{
  "dataset": "songs of 200 made-up bird species, synthesised, often over outdoor noise",
  "gain_aug_db": 10,
  "loss": "sigmoid",
  "encoder_norm": "groupnorm",
  "encoder_depths": [18],
  "encoder_wave_channels": 96,
  "text_encoder_norm_position": "pre",
  "text_encoder_positions": "sincos",
  "adamw_lr_other_params": 0.0019,
  "final_lr_fraction": 0.1
}
Rows from block 6 of the audio encoder, named by matrix and row number. Rows with one number belong to one channel. Each number is 500 + 40 x the weight over its row's rms, rounded and kept within 0 to 999. All counts start at 0. Numbers have three digits each. After the name is the row's rms in percent of the matrix's.
# filt: filter width-3 conv, dilation 2 (encoder.blocks.6.filt.weight, 192x192x3), inputs 64-127, a 3 kernel for each
# gate: gate width-3 conv, dilation 2 (encoder.blocks.6.gate.weight, 192x192x3), inputs 64-127, a 3 kernel for each
filt.71 098:492541416556518550531487440481516529430527473496515491485546472472451508491557418480506533492563526461452472515567462555514434521541465453455447521431511458467497437533426457531502452617521515453506462491494486508503565544572499479525515469552490442499487528513546503498513436443497502483500544478514591514576562580486500420462484492458534428510603452526452535512497554464534488494496419540526430504466512507446527511502475508431468451505542507513537542462516508462443465484477432504545500462489557505413566548468462520437564455485461423539500418485563527493536457540519470517
filt.72 101:509457575536551511484584512456446451506515481500405519493530567473472490553446487482486447543475498487476476500605524500511442493440484453481532493425524488524535504461548468541515416484457513497525490488561489468475523483495461495515463509492496445498551552440538493552522463456460445418418521493497560452535490565533528480512433504425526433408500455537511537515493543452451513525466479471537472556460459527272533543501488516483461492477527531559444537413472458524475514552461526499525500493549563452536518509427452411452543449550472515482499506522464507437516592513505511521
filt.73 106:494460470525538510483513498443448502511460494462471469565488498474521501438484517565482555516513510513535540511553575575461571455467483418517436599528548535542521511474521565508553560510559511436445526472554511525612473501549417535452561501536504521563542546547521536516460494486546523474455539480475534516512492434558560513474532502587498524478450528510505471471436476455462566506466456478524438546507533552515492445455499501462399502545524460564426475461538538510475473523484530437463464504442507565477513485513471463511484499418532421477563514467556470498462459526428513428
filt.74 103:485403473476518481541460448504506488476501446512487560529446465511452489589488489470541555488514476483543524512482421505476450562525543644464489480534527517477566471502572542526485525535452507486454523515459552448484563479482489530530502517470502454534462527520433470482513499435549433490464484523562530490469543545580468424455512489508529494510521449514461558490531527486518490494456420522473478474434490521600468537533510572527500507437478527503519535517515581487426506556559549510507537529519532509473511467491496476490500513509530540498567563536533343507557443552534485553
filt.75 098:519460530504480519513478530483564440531464448468463553565476489540495502494500571538513504494480460520504508515445446493479514568517486502508524519553514543477477516564427524505527484516464484509477527552455478456503490492511443487507502467438444558471445564508480490559450505506503528542536547420508485569485473456559417515505534513452484536503582473485497479524448456455540487453426432503501508570474538481572555458486515503506468532500510490511548463583560625552511483450479522440471497544528497443458516521539586466519492543512486458518489484538529474482470436473489531487
filt.76 099:543449537502557554531465473485472472574503517432469472523562511544501544505466383405481624469456521531441490547517420443462487496516516490474545427436494477495499505542464428536448518497436541512532505513552439475488459533529453540496466556502494522467499478531520515528538535521536478535489486488511520451443434405499514478471517488515408578502440544446526436519485486485537490500588501506609518491580530498492518454519509560475510520523490513571563506553472495528516488546500481480524521541538540510523463462438511440489497473553456445552496442551548500513524458495473550415
filt.77 102:605541487523532508475569559478439487508537500487472550586484547457447495561440441429489557502469515524508529491466528550560524527470485543385432508505531530490473467610515528553480514475524528515572438502540491502478524501514477504523536526517437474533445529530487482504481513520509462511526424535501582537551511496487405542479482434520471454485501494510446443563499523448526519533515431487512492564557556453478563585546568529481531561468476544492556571486544457422517524569496492534505464478548598521541500490478547516458543533529477483524581568555544537511486478468473453457
filt.78 100:548503594421560480515463483496433479592501473493481483497462530456509480565471532514530528471505543482508479418416529529497572545460464547525533429533462533478476444480505429476478568451489493533517528470532461536506486514488436446448486465520493469508529504558521548557460507491435520481490425496521474415590554490584549539493511510569562557477525499475544473469451516441484434548445513540479482464544510534523418514503467464566487458490582471499502418544493446505499507477511502550506567513491561503482496529558442511501488548468514545524572515522512532487473566561469494440
filt.79 101:506488541510482458492516518560553490500528475443446505533543509511495412520604566511445540501526507459450431487536470544528518463496432443460520482542503530520439516502507489511497500449540509558506454500496442494448476501478447477591473437548535436503463465537487503484452567454453481536531419445454536388454486515523513548440560517470495574488595518472531490428508476506437488493523437507528498471433485485529495494484404521512469417499501392517446438503560463516461591462480493443515494451437428488497581493509480419553459492498522517535526445491550447429562514472526495522
filt.80 097:427572532490544440524479471533424558533480528486626478459499488491451600475506534473503523487468476496496479514435427496523480395476521448552528539415475459573473464513462463477492496527556543483495506473510500531518419480521468535531510503468458514502476543416523513465579479558579419501558476429535478411508526450525482455502527482466487511502488568513487515470523484490563571456471516475474502478553459438520506508486517437443482489516498499457461502490492511568550478505539440489582471446474462493495505492486544536505486506470485459583447491450451520437462460485515465482
filt.81 103:451461479528510498583520499452396473525495442500516453485413561501549542507484533494462437482505510483470485505412461518536463415552528469545532465487467481443543547495528450479569490536538529498517599463509510496544486443487441534514463491527502553504487460524520472448434479463490550513460514553497510531471537518549549499504525484492501452467515514521468525455413499452502450439542464412489596474462468473480523545529573472520458486509472538440520570495557464457517588540451468526509480535463497487478577511423537507507443461568441501582599562505465537444520522529438526453
filt.82 096:417554460453574510502486536481427475493540534488426462495551489538490457504508503491455463456515531453458498444508535521575472457542499552551448511468464474497510460551535487502516412506526487469526440572479497501450565453439495533539457498492469479439403469532493502436449528475486575524520495512468385547481535474563478543459476510448437462541578508501471495530493510494544547505493555468582506504481507491458464479522469479615456522467477532538572472502550431486491476469504525528501559503520488457526547512476529489511472470574523444468530534555539488553508572519469514558
filt.83 100:543572587526498500493493476447497491524492507543493518515522463462501441467530512541531576520577521498489544480436458507517524530501504441464467532491438512513478469527486564448497481499459526482502498419485426570611462522481543460516475495464467491500503430406495503519450472527500520501443413533509505523533521472495543498464502518540431450569458498551450544478460584444481551524553482578580523479522553566550436544461490460470522518470466457501476588523464492519516502462522502584473428503526573578457469526480468585520528534459530526556545552503505559517586544509481533483
filt.84 098:473438564538528502499450513398473496404535543468538471513494466496514549488563447497475439506534505498537465562584550532559529503575527493485557479512545559429514490512505571466512473496443403527487463509532496594554497496570504485496531481484464536513538487493492504540501522502530513438393488566507529475520569508438543466481527480415488432439503500501536507452590477443436568488486487524508506490429551444491516469539505531506485461528524484509516475525508477508477501484557510517536490498535537507491464533481467540442548475440553508524534451470553593480471431508509487523
filt.85 104:550524474508455504425485510482470503524502497498500550514466457485457497511510496536583554485492475529513509532559468545489579542565526473398509586538466537576479515598401601509487482492459516421508569571504478532524564466520548599591501495559466525486470459503588557468437465483465500492476489462562490500562528539432473481504533443573467533560524436483486493468486538509506515460482468538445545445485528563542451499482498535504438481533540517437470511509458446519525509492490501572480474548494502474528432466551456490604510447526457412558429486548547532548496494525483540460
filt.86 098:455440517543573533476598510507475565445489541506447550555581422484496489486495472537518546484518532496454542487537414447522466513466466419571487504485492516472520482516478504509520482447437446434434450448517501531536536446463476533500516488533531498506491486536511474502513445520480410389482432488497579487509526529476530423505468501466479472385456425486516506465453451510434495480515450486532534504482561417473531489492470490450555460464542492600497509465560509427457452510553513472507478567518478499561498479461503509454489496509462493515523502499452488504530470407486509580
filt.87 098:494537466578468504456570488526441539508529532442510531512471451513482519464376527475455531526432507406552526558448490493470512416503552430511461481459531494527499576476487543524473483510481440476414511494419481534492507431567564574577465499564538420489503547524561485555539486566492454482532477493471496503558484486479531487423493517469569555502594520449464532433488560476504559583456512505469436488498502400506479555524501518479483463540482473529595485504433486477532516540542456439535479465492526467435486532470478470527451470488487507451481433466601521460477516498500413517
filt.88 096:521483424460512526487573446527483476439482487506458469523434526549526514594496550503497549536524508513511504545417587505490498518454495481456557512520527617486574536507515525501518438544536483486496498552530542458535497526517536552503499490556511556562462454469489496475456521484495542424500453500505501480543478493441504473502492576482481384465544465469408514539455542582455507483472525468488563454551482471447506538489438528508502482493513423485473443432550469563508497566550515439515518514503509457452489552513565550562441530477485449491534454512522522510530462498495441485
filt.89 100:426475505481510549458539487489506541468470551441442547486529512466574531452501467505494533484515523549491543500420523537494507513432530402507440520505567499554466450479459469423525483508493544483576542404504440377486515531523509446469473455502552473526437500529484546575499496455490495505517498535516453515482472490552396507535528518418494504568528447479523582463455507542504492517522499528557457444552484476511451458540454492506459514490512526477493545559489539468503463543511505509427517488542446581531457447475479442469478497471525527490517476474493569523503513532549503486
filt.90 099:540433426499484549538492535476577494479422499443489552484533414510498540558534567463502504511505518523452530527493489498504520506433481575474494563484518438561401537562467505518467543489483537467522506493512477546477477504522472535582470500509538429532436425595547581462526379489461563475485569462446488451490550561483452548550516453530525515579553604506507470498580484477539531531497508518515474487557507530531557453494495507485550528545463517464492527557442507445537508491471511529511474457470499496455516457481517513469432573513518493543478530488438536482520497519497446496
filt.91 103:466491519548517500471465475450533548480510486531462449528444545513508504487442603454503551526480478490514552459468479475455474455525475510448465488555502473496474462567477435516535530494508502452466426553539476451530512521523425461478485457516421541475522489454499536538465502454568478512510553496548466499457518534508473470469508499559443486495510533517489442476542515461533538474511456488490490467417487506617441489469475576486469507476554574489482459405500563520484531510521486630463492517505499449464533486522515528494484426477538451472523458581507452480482499474505589483
filt.92 098:524522508482513446482528534469441447512453540468461569555517549500512551529447501469428452503458451494438491490570476465449559472488548489560485523503506529522545480479498543553453451504547506573574473484527502488488530446487453501487475558526523515467528450479476475517529490509500499554555483464481511611563513525449446517515463521416504540448426514514514552504519503435485495449475501558527512513585502496454542479488465527493513477462471505515530515507470504476511478496535504431496476481541527467563463514556449500485525540520499567533586531560489500522499608485562445480
filt.93 101:493526491532521458467500496439445519428517543476468494477560519448488522474534516551470492489487516543546510479489500493588538476442506426494438495608517550547487515536504489562480539506504557508514501500532500452472451473449441541501521571532490518456506522451546503536550537448485502474464529545540544547510494508494425529475468480486449490511497457512517527496538386489523522448523518536541478484609582473495458493561492565468517442502425439519504455528475465428571517531457505496517425504486459555489528492508505449518472460518466536526480485461546463524461518528567469541
filt.94 101:533476451483552453467521520508506536534465431592531523439570479492558539475522444483426541469453529491526521469518462470501531530489428512538459475433517489555509440572499531488546516561503507521504441577505437521490554522504545507440556518481562544476477443549534446470501537446481498529520513457459522492537524512517485492529502506561490546515547520555500527595586434531583532497501506576542497459509550433522526463496492489452500508507500430555531442528443552502481480524507465483480505499524574540542568527491490595468514579552497564484467423454476511467549570508440459508
filt.95 097:529547500488529505445599448507454455448462500499466466422512458513502476544403502511436461455500503529481483470501516484520444497471534460432436501546474506507518553465491526396543546410485561610581516544486483529513537538541532527488455524473541476477474539506460483541456579492459475471452457421461493522529401474490444441505463509526516447551507590490429525447513508536526548481555501564465480464464491454478439451438480514534593449472436509523475477541482469524538509500445508526564563504493488507471424475491476512414530509536457584505506592534480539530500528536491439543
filt.96 101:409527546536545506514552483443521509504577499467494446437549528558527559522529439516463481470541488517517513464597486417471467543539516489538457497485580489519475570571505499451549580542500463446555478508530463520527511495559555556525492543509566475447454513483392540522457519523512546521553490491513501485558481494513492510512491479428465569453500572513463449470462440423522493540563491539485419419602531439499503530505447427481495548515522494547506506513479522472488484467485505476524560458499459471439418413526491507457491499436496538540502496517462504546487521477567434515
filt.97 099:439505514541430534469478450538524518513519499503500508435474514430437551404435518510505510531502496468558493442434474501432507538537481489450567520487485437467520476579498531501547453476495431461492527539519497525512534516444484531482480441492500435458527456532489500570451507479592531509453448560480479461564551475449461520521467412507457503472469544515540510576421509489442487539512512463460476520524537531537534548473544574465439506555476534455471448495465527394539513538568466457496465489424478543488545523486522485482483543488424489490524574451577569547473495508477490513
filt.98 101:503480554466470537432503438436495482468520550518509444536487576572457434450487584497459484499546511547511476460572550539511458538454513569478450541529537570427533501559436558469547485429544504543571458491504477546507508531474493527547454536528600432473488510501460501486536507521542473449470477555492491488558498510530459453496480524547491482424369523511530505452492593536460533503455516442516537524487514512458475492447464521459515537518600478540524503515540571431509504503556570546496537481550503519497553502482461506532501530510465498495539445528487482486481498537570553567
filt.99 104:472502542489512525480518532496443502464501522439395451475509488519479476499436508478491443479462506480617499444524483535473448431434489527487427439519515500509525521530519452472430443456469510476524507522497522534505529504518470573455472469448591509538486523483424510540475454455528613455439569472468538508540496529485532499497465512582525507564511476493500489551495575485403453452462555541436510429474450532517581538575494545502520457463505474499469474459506517529506539513521523468547549467435497529567499579433461447452450491548506520491479512497469428516534558587490468551
filt.100 099:512453480464524475440557468483618577534464497569478519478527484442535515391436489485548601515530559476531499510551507521425562543649489505497451481480489496450488577460448493505486524549536457472572547478475552472509517526501492470510450502490446474490585540508456442451510599464494503473493550482439533468411503529525532533454523450515479526476526507491550518449503429485518476447563489521478587473536491524473456495472483541495464558539476513467435476491485540558525471494463440481480517482543460471486495509513464504484482480493442491454501454562560518514484463489500520468
filt.101 095:489554488506517506457492539498531491520568481489536395525480458506446461548498435481494494496512444484464474542434466507464458431466455570440458481455472527503544569493496518454422514554520522547544534415467502440466528551462501472477492515520441539492434562485506521464493479488545469432412482505472488469500522429485440488538486467491532410502505475481513564460508469493451534453498505445564495493473517583500444510444491477409494578520528450428414481463486488470440479479530492483460512473453506478487560477550496521474430495518508531529564530500503449516415582494478467506
filt.102 098:478488424569434583476500543462478399500544514516474447504484540440509560505444441474526429480498466536468450387508545581563490474496541551522473512527472480511508510557520565562542490535530524506442434514554452567495483489495434535541513497520483584463475448498530455511527456500528466495492514431487410507594542528500456578527559493479498464503488524538560494395545470416435530519518550563557581498503527504407595556475448451492458488564512513489491546464511459536463412500571545476547511524562483506525450474600469484523495501487463503483534527518503488451426512572558461447
filt.103 099:481522502485494500458529487500538479518487517508399502482505454496520513470493439495397490484484480497413466481454552495479503472529524471508493567463510534565464455521523500486456560503480549551494485558531508408511466391537452473530548488574487534489399503523523493504458468495475505473488539514520444481540498468491587500470518525501499492461450542544591572533481470483553494477485493477445473523434504552427574434552522488547462468442560394489520482499528434520471516520501524478484506523451597455499503455475489467479513500450441533588494475537482527527488498500476487586
filt.104 103:530496460491484510547495568488501502573530602502503490537485497487528523544516457559525497518519527538567523477448506531503535568494489489431537562541535450485470470581483467487496443503541485436472479482618561489518612447453500465389491481495507464506454484541566530570537466525520475457483501530516541562515443482475532507467496475492485522523462510556482473488442525480507481497536439453521525488460418550476529469478527434505486515381502506461452500455477502513494531524443577518548506539526472472439472479418498503533457520472522521433522489458453523542491516520544508523
filt.105 102:518551449452477483544501453546452422501505508544517524511501521564474473481468518500552494446513549407510433501510513527509504475425478500442524412561462524483479468528414545488479521529522563536520512488447483494521473377497485507494491489472484541565453549558501505538485462514501514483504529485473534503572452499541407448487509469524575448531565417522489432513471497505472488516492437462475483552483451483479518574534442556493541477504428521431520476446526512559410525502464520482437458478518543483515519492480580562444457479526483496471470489505475463507574527485444472496
gate.71 098:542506504492562455503507437517494469508521503497525481485542494482516496475486469547414481507446491471498535524502467568595503482413517441519528488499490449454519609518507536498464464446473492519465535461587539498482508517581495495479559501446528548474505491459501525537505503476506527489492511506536414454504534467494500474476433538448445539503424544549483504502528499526467485508543537470547548487506441479471520539535450553542542477547514515498525500457538461480492557546477527563521459494465465483537521524416519573425501525524532574543563455446507536440468565478520518455
gate.72 098:442523425492509477477543500513477525571527538445462455540491527514477469543538531563402433484499519509512491527524540495499530523519539454489591530490454531463515458437574489444597510515486549503499525482514476538497557480495463509470489505556524514475516513465571558418457605535541538476449416589623470502466466496520520473566467447530500501466556570516517492479522512505513532472538557458480551458506522372524470472541516569510486471494479533519540457589499426495497561497480467491477472520465476460461477496394419519481542471476478448526547515444490530543499474544507465544
gate.73 101:474559503531503566478522474468552544488513543481510500493479457446488512423524594539515531507503485527537508462504501500464543514428469509479524502550531468451531505555486553474548551480514526498556558477474479516542457506495503495553487514472480443601471506481512491458494518559545467520580539498580489518441439485487502522490542475506444455549508514520473491582486492542601517470449505425491450514488499421522398507491540487491546514549561496494548475490477466502535558507517486553461521498529529536523487548576489473498501454472500508467449506543509482492520518498551540536
gate.74 099:528457552507456639612494579540492463479465506572507488519444501565491495522500428463503464498525540528463554549431524518459478498527486502467488523479590483483501494484452501525425558501451548487460522568489543572484477491484551477533511536502545488559478524529500496497462491521467485498455489521451460509564477420531398414422511533470534486540559460455501537472417525522518516373514512502522447515482456457491385540549500492401507469531499458484484597525469397489565472417451440443444457410510474538470600511510529532485499467439453477445555474498489473467451463529466441477
gate.75 099:508532556477487526500548493590478496538440513507514498433566629540514505375457569589469461500502500513525587518511506477480453542420564434471535524473596533468480627559458492509534516474469500548494557578441446412517567521524531473467480460561573478461593491515512603505551503563553509472511516502441478569466476494522503473526532493515509488491492437499539462520561527541553545537536424481543454455529516553479594456553565502474536504525499495458550468419559495474442485530543539552528528490489486413517512558463496494560500480510531554496557505501532516450475460527537552497
gate.76 103:500496523544524465466501505579514525485540560580509505384483518499478501527513460526515488519548510507516465465434501552511523506495488370516478540473498439516492482535506423557536536524460533474545599508464498411473532492481495506530493537484553491497495530452529513496559514455496499372519521566491453446526592490481474430525483451560455545540499492502521572505491486555507478505506460513518474412549544520525418444525481504464443475485508496550480465490475520521514473538497447503468469496433408470480494512596543506579471468462520466539513471552479478486463495571510551486
gate.77 108:553586543623512420564481490469582539505584462538546535531469541533529461588542505458455487519489477458517497538477478550470446419556418475470580530562524450518527462468543459494447507446497551534489532502435518545460459486499521527442522525489492470475478516508505508464480489457561514520442502513480478481542447471580533505533507502558580504558563494492483465487535531563474457601554494518475490481512452481512469604532517563562539479511482504483462606502537461467534538535466470510556521514459541515533473533514460559483508497589493522528428536549520550471467543534477473497
gate.78 101:519471573475490427518454524483517589445490459461485530502525550506493539508559561541528547507617529489556546509511524547443447488505497488492507490552492456550462528557440497492499493477493456525555510493463541512515531562501514470479521513437462592532549503491494547574538564501579494430487522558541464455460515537466488474505473535495448487444494467458532512493475525446550455467482510528463488528527503573509489528578539474512518456521491536482515508548543505531517473496551457497529511445482486461451590458542523519600478506483531474509522514476462528514480465487575538547
gate.79 094:500516481499489537540495547544561457480518524509523411507529553513514562524508475424500493500520554478470542525578468517477430516482584533517484477535535489517473485495465528521522480511533494428586399516502510577555495466513525530492497511543470507522503489438547494506569552577498444515462539539470491431576532479482478564485561478479432557617487532414504540527446465460577534500548556524534554465492502621543478520464470518486508524432449479422524474505418503508516453446533520483529536522567466489565493476460556513493521542483498528476561461452477504499449435509408546479
gate.80 096:509453486471500468501420517536513384534481429562513491491575439488491468607495485596545501491545490528498469482447593474494511509570537511499516450476495510516511422553468519451540580508535455462402495464480553469489480607539566486462559449545466448515498546523519534468506501542488531446466522506543463543445472447476498408541460491512538502524484438525466417513524466517439550571481480524535436519552543530503520530474445528486497448451465488538593543551470605479511460524521501464465478557529590433574419547461496580543503534474522493499449451463480499441522476480571521562
gate.81 101:533491516446451516512514487558556508523572505412547513509508481494448466478551474423535554550541480490479426449554532579544511490530571423636534484432476504514545493487473569598555458573486541452504511486548469528473524478555480495525544512545478417544432432499542543489508503480482475505525486583512483497514543501500445484453511446546477482504530480472511489518517500496438503489455509568448535526515528434569538485546454530443530464492515458521478358549487501504531480437466510497530471476498575447490499449474519487474480517461518423537558457481513493528483541507509508539
gate.82 100:514467496535481516452430486417463447464508493513551513497538540451490533485504460497503520493518493451425414514511615512488476483620520500636472443432540499512488482468511450530485494517493477464514474487530591529513556492500432540426527485511470500503566514549485517458503448431462463501491490552481426494498537518502592509510484481545512476451538482456471525547512541398477538537434475520506470513412531486454604527463487515555566473487527537496535486524545460438527499460499494526516484509545533505508535523501540578595529553487484494516543534541440407484487545469566536495
gate.83 099:477587519545532482540502541552537441468563541534497463503582494552508478597442475541520548493474484517551571526482551494503508445546504452503468546561471481446468468547580461474460511552466548480496493501538574520473517474465486521503510525455503559456473508477565543496491475482547498521535551460499562510484436503514503505504552514468564472460507469548413533518577416603447462520469469514538543556476421553483457544522580475555434545526475526487507621524515475586396466522470480459514520531479531470480464593436457541461450458514449530466486433542481490547517456476482422549
gate.84 100:587482459509496510487489500468525494496533561491509499561475427490461562499424472529462446532532503514505504466465440549490437479507475472568534510522542557496481560533512512520526473437507587527504550559561553516525466494483534540482519473485495506524443497536509505503576464426521501517575512563590465501604510460506522509469517520552450482561555538543491542451520480521475532561565502548480490552496462430450483526525511482548561567580450479505501553568517566555527465498473524490437488510525541464468501473449472531461524542429521444529532480531483480515528547491524527489
gate.85 099:505483490505536462461446468498594516545500520567515429460490524519575468519383492497570479456470501459437510475489460475471478540479463485478481538490445476566540473561605489496510529526521493485442460500544604465509561502506552482460527464459477508501470451505486519565417483472459564485500502476469431596587481451475477468493533532506540476554535564477541521462485555526523542525466456479478445514534507461489440505519527535547520430430524558504487434449384523544486534450526477474569508447525439426501440486472513474498488498492462460441532488470514511546504540494503492506
gate.86 102:551457478467486431508491441584475512487478543568510451456475492452380451576500472497478503510550509553504466462554481465572398476438510545507494482460466471513511472548497480519588488548538532440436502547520519494523524439507471486537486523471505447431545562509521490538534494480521575475461411525532497442536437477527511528508495436497506515516586583540490541454469537485591490505517543565532524558534500534531531564546502492469466586478496528527485542566540401454480503549507427517525486441497548538459530557505417465526491491474488512518454442549479523523508497591522543456
gate.87 102:521507536510436496526481527554489525520487474446545460539474520515494519458479589513509537456502563515458494587471544547506555545507501553491480485481470595508514556567418536490464517505498481453540531477467547508480502532447504529502540467562469496493493540609472487475479476469471540511540488551505492502448522544520505536528442478502536605554468484480481449570485485573497462466439520488484508435460429593422493470509563484476547474483472594511398579507531489507459478491442534459470486473476486513444470499528529487493563556516536513526515515450517448511517470509421519471
gate.88 100:516512538504505450456505509442518533513475488477524489475503484498496500538476473552446455466530493495507505516554521460483527428534501578590495426519491493534529459506568493491491535522499490467517611421520544484503496455501471506471571556527498533540457506525492534556559467507590507556481530525499459552482455514467505546489487543493469579526514466511444512435528546547494481543509490529564511532511512512516446504451550479462534479527483542486534538481512545555500469471575478486448459500504468374623447462489567507516552532498427552517440448467473442498463430475488483537
gate.89 100:527499500529516529503524494551533519511497478502489513459482506549576519551513473493481509521514487503549472510554472521467529507457535533575531542487599495532517560552470468444539518541480562577490447500506527487586462482560517517490510483551466503513536570483466487520577437520517490528502522518461483530538491425507468512536464446511494492576560483559506510536485462583562422553491494510495496519467459507596542559543506507523556515409505548472453591474505487424458588495427553456492555511472584521493524461405537511501467512535570546443495523476504454557545476487507457511
gate.90 095:506576524431436479457519529525527500515500438520512455531542469495478545452509502468557501507493496542492560467571475488476468464544504443526471499430520449439573547547515462467427462523481606476442609481440449552533539475481497551488468532535497442577545552556465507479527555558506459475469491515505506429491465505488499479525518516508566609564522452572461541524485509491523548508533483478574548432512599495520502475454498556471432540521443521550524562524543499520527454475472494455469468441429535504585473515488496556575519473475503536530488504514559483533456519442485500548
gate.91 098:432486488526512468489494480465484467485570576453572503460507538466469499440583469516569535507531521575531501418522509508552502472534483542549513506527477443489494543454473493498475501499518444536523534474585541504448533459445520513473491543491505506516471455502452512526460481486498579504546544513463504591507530529442487500538550500452488447566491511526517483543469452528530461387511464505531488531490452528527504559537543487501518539509563499523462494522425485529561529465467444495478474547466400440488461491571453571475392580525444444436472485504506517547500467440487548582
gate.92 101:541554448441528468542502497497538461382523419485505521508457474502487502486570467530489485506520466443485502605481508442473552498525533544526627522460525465486513487474506499455533501487460477416467507594513536499498478661488500480476503450534426578555631568461486498449483503554507498543564480575441408507548514504552520444495549567568565525492564477508487455522530485492574497486529492579490494571527510514560540528452482482580494506507510546592623543541510490611574504476492513523546470515501609493513527581405514485496520556499521529502443424458483464467584554503549541546
gate.93 104:476484503534508448453459466559455568462484478476543508454552521473504537444475517485548507474558537439503477442534397469520569424513502511476454553506555490527496530461500489450434464474518451560521495569498497497418558528608498486539459478458440535457490515434554479545427515481497533483432504549504547505494460496491564519556497556467463543606562477495557498532504504501521492460484529493500465472504651557528539500530584596518542517474529482537553536523505457477594411493466556521544519564551487539550486467526499502488490484518475524547484497527535515484507497459460542532
gate.94 097:553444418510507529476509491527508447476405498479506455501463534497502447433568440467534490492502457477539570437482441533525488537530527526457490463485456468466506411465434487527396462463459539611614496456412442458523485500462538501465469475555591551501453493457557485543436463476523500420473523504465481465475512535529469557506423509503481491461486459505470533434557533486549491512427446483527478472485505589474477603467515454483514474431501444539522484476503512561585476477504469446485485524497453484503500513488464490521473490529451579506542570532496428425475474466493556502
gate.95 096:508487567533503524563454553507546487487425470537501471543562479532467530455480501526476433488523501512436481465464489511568463519540554484456518572483515475503498432504462479522497457523504545467506490422444456573486488460492431535509470513490429449428531485456479488497504534451574545533474523549456537492502476574502410483499518550520504523522596493411467522516503441544541461500485527591565536457501496497467484466433502526549476467490566500515555456464484547463564542467532484474502522476509471461558505492509496510478555516470537512528508489518491529456514503546501517393
gate.96 097:548460482487502503490525514516480555499503568465466525551584512501519514517435587539513494486510472463497504470429371447441503465439438476470486565457463482476523512554478537536534552486536498447440469539518512499545556491500503503441509435557456501564484491442490497463541439502504471548494442544485462427525573522496538532527529592518483540544512604517539573536480534541455459490451530591511425539510483496454459556470547448516568475490518510473515585518500518508617540483520517544499403490498508480448522483532557458507514518500547455490470502549477499511481545482481527504
gate.97 099:493454491528526466480488443570464466468507465511474521552530496464474471549456508528569540535472547554585554461511496556537475414488550432455423541542495502484514586494539519605481525507501464463459527560575528473519495477566568517521463579537554507472538502496556475583481560510561480510477414519454525488520509548411428521528465540543440500515419490521520497459487445508509483497499411537521471453573502392444551502538508480510534518439520504501488587475509532466496482498399445561507454504481463456468557457532444511485486516462494547514539475463489488495500451474536479498
gate.98 100:487541402517530549534566510498516504538478476562424458529465463539490394479481534448478440444474529489504522519467463463527522532531505528483583500455505518505522487540493450496490483502470497457510550494491545536489520480478447417478485484478562487594469531514548430453530546537416492481483431559550541513536475566507505528476508532399511464500524527477449579535484541513505498500542499501503517520441528580547484451524569517489468443527485510474585495480510521528597471479483508545547555501521463477496563483448557514508562442462515578557485477519469484484540526504463531643
gate.99 099:461471496557507509528460472479576541472493454521495476438464506524504492437535443458469415528489494514520449560522425558520519536479496504554504501445508531479451508474435424568583439488513508516465530528409523524429468452553376432476478508470467564424583520523483510441468495500511529478568446474567527499457486417525505450409491535408379491493488507569498470550502569488520503490488463497492461478441445543510527530539528542588468498434523492461566458470516494506498441531547462431522486533487533496532496493477546470566486450469498522481477423513550571502538469461439526493
gate.100 102:554524469472483505464564491495517461460479509483455460506477450585509531482518483503506530609456536506499491479545526457489478442393506548523484539482545598492480438557505573509518573556533480500399485619535437490504478453490469545495520492466605517486472492528476540507449523488514482469502599526540475456500538432462505569548497494547536516499459404534506507480506462516521534525545514454500573475464521471534513467560506521472477564541463482461454506569470546479540438481471433458476518482572456545549433479510526500502519484506471492528486470479481508524461526516480520576
gate.101 100:563476519530472509509505488444462430480490473539493434572482502479476493547434507540488463495566500574540524552581557468507515439503507499547501532572540489501457477564551553523462514575529495499471521577493534605504526536518549513575545516502518539521475495533576490493479509452520632522496545546433579509479496444518513524543452502501528533419419432528548431528465487568486549511473504463463523563515541494602479487512505593472560501518552520512537511516507416493509554514462537485485515446504545563518503437491464511466539473537452485547510486531458452526555465516479487545
gate.102 100:607483463556523557473521530541459521560466511554514456509518511435469551513440418505518506491470454497447453500493483512618492412481465447448471539493502458538514606523552577518492550501574527436509496477545584523440510540534528520449467488485528419501458543490509482505515557541539480453552539429456530521528544511446466482553511538499447489563480473516526505504432528459578464533481521534532561436530486550471491572499475511528553564487539504497563499469560594540431509484481555572531451534485430542537481473432521468468507483533484465538477518495525514485499448432433539463
gate.103 101:492540437483510522476497501543490434557492532400489466556496463512515574483404521461411406532506491554495523521505446554493445469476495551545529539529481517503481487496542506488492466518558487583451490439515453564501465527474551515511506493440543474508487478489494474540512521472549552537580523542488508511536419420477488534489507530470495442418480521458457459556549419465475537466482508466489534479517491466506538462509502492487493609498490511545446445560504517497459412474498517486529478535486494524521482602427535549450452510437517467444531489390431483507479473550581563520
gate.104 104:460548505507479531495553532483434491504539632424396473434470561445522548475437479466497472537507547519592550477523503494493486514570554471458533514541550462471480513518529511472504537581526493483548545508523388533490497460500506468575497553493507495559542496508555524509508511401421492471416527476493470431474479497494464511553520411527509475567570450568545452395451455566548538477466431496474525444511463448603573465484442507473429468444545457480495458459533511528477498531541497524422534473455468495510506535481442463537496443482482564451486440555530559479520441541501525406
gate.105 098:465514412521434507502454469494524495522452505515456493520476443497494478483577529558540494549486483471498506553482473461517598544508466535520565470463489459490492512451490463501515572470497452461460525440454474482492522464467401488529535563517533458533555553446525538503517565442477477484594530467432495449535478505497498526527545432511583571406531570439496506470486499385506506479519500512519543419542522586523476412511512486478470506467449496510425472521522521452483434532457465457511484512481442449477463585524501610526538452454455539542457461473439532472508499480575474530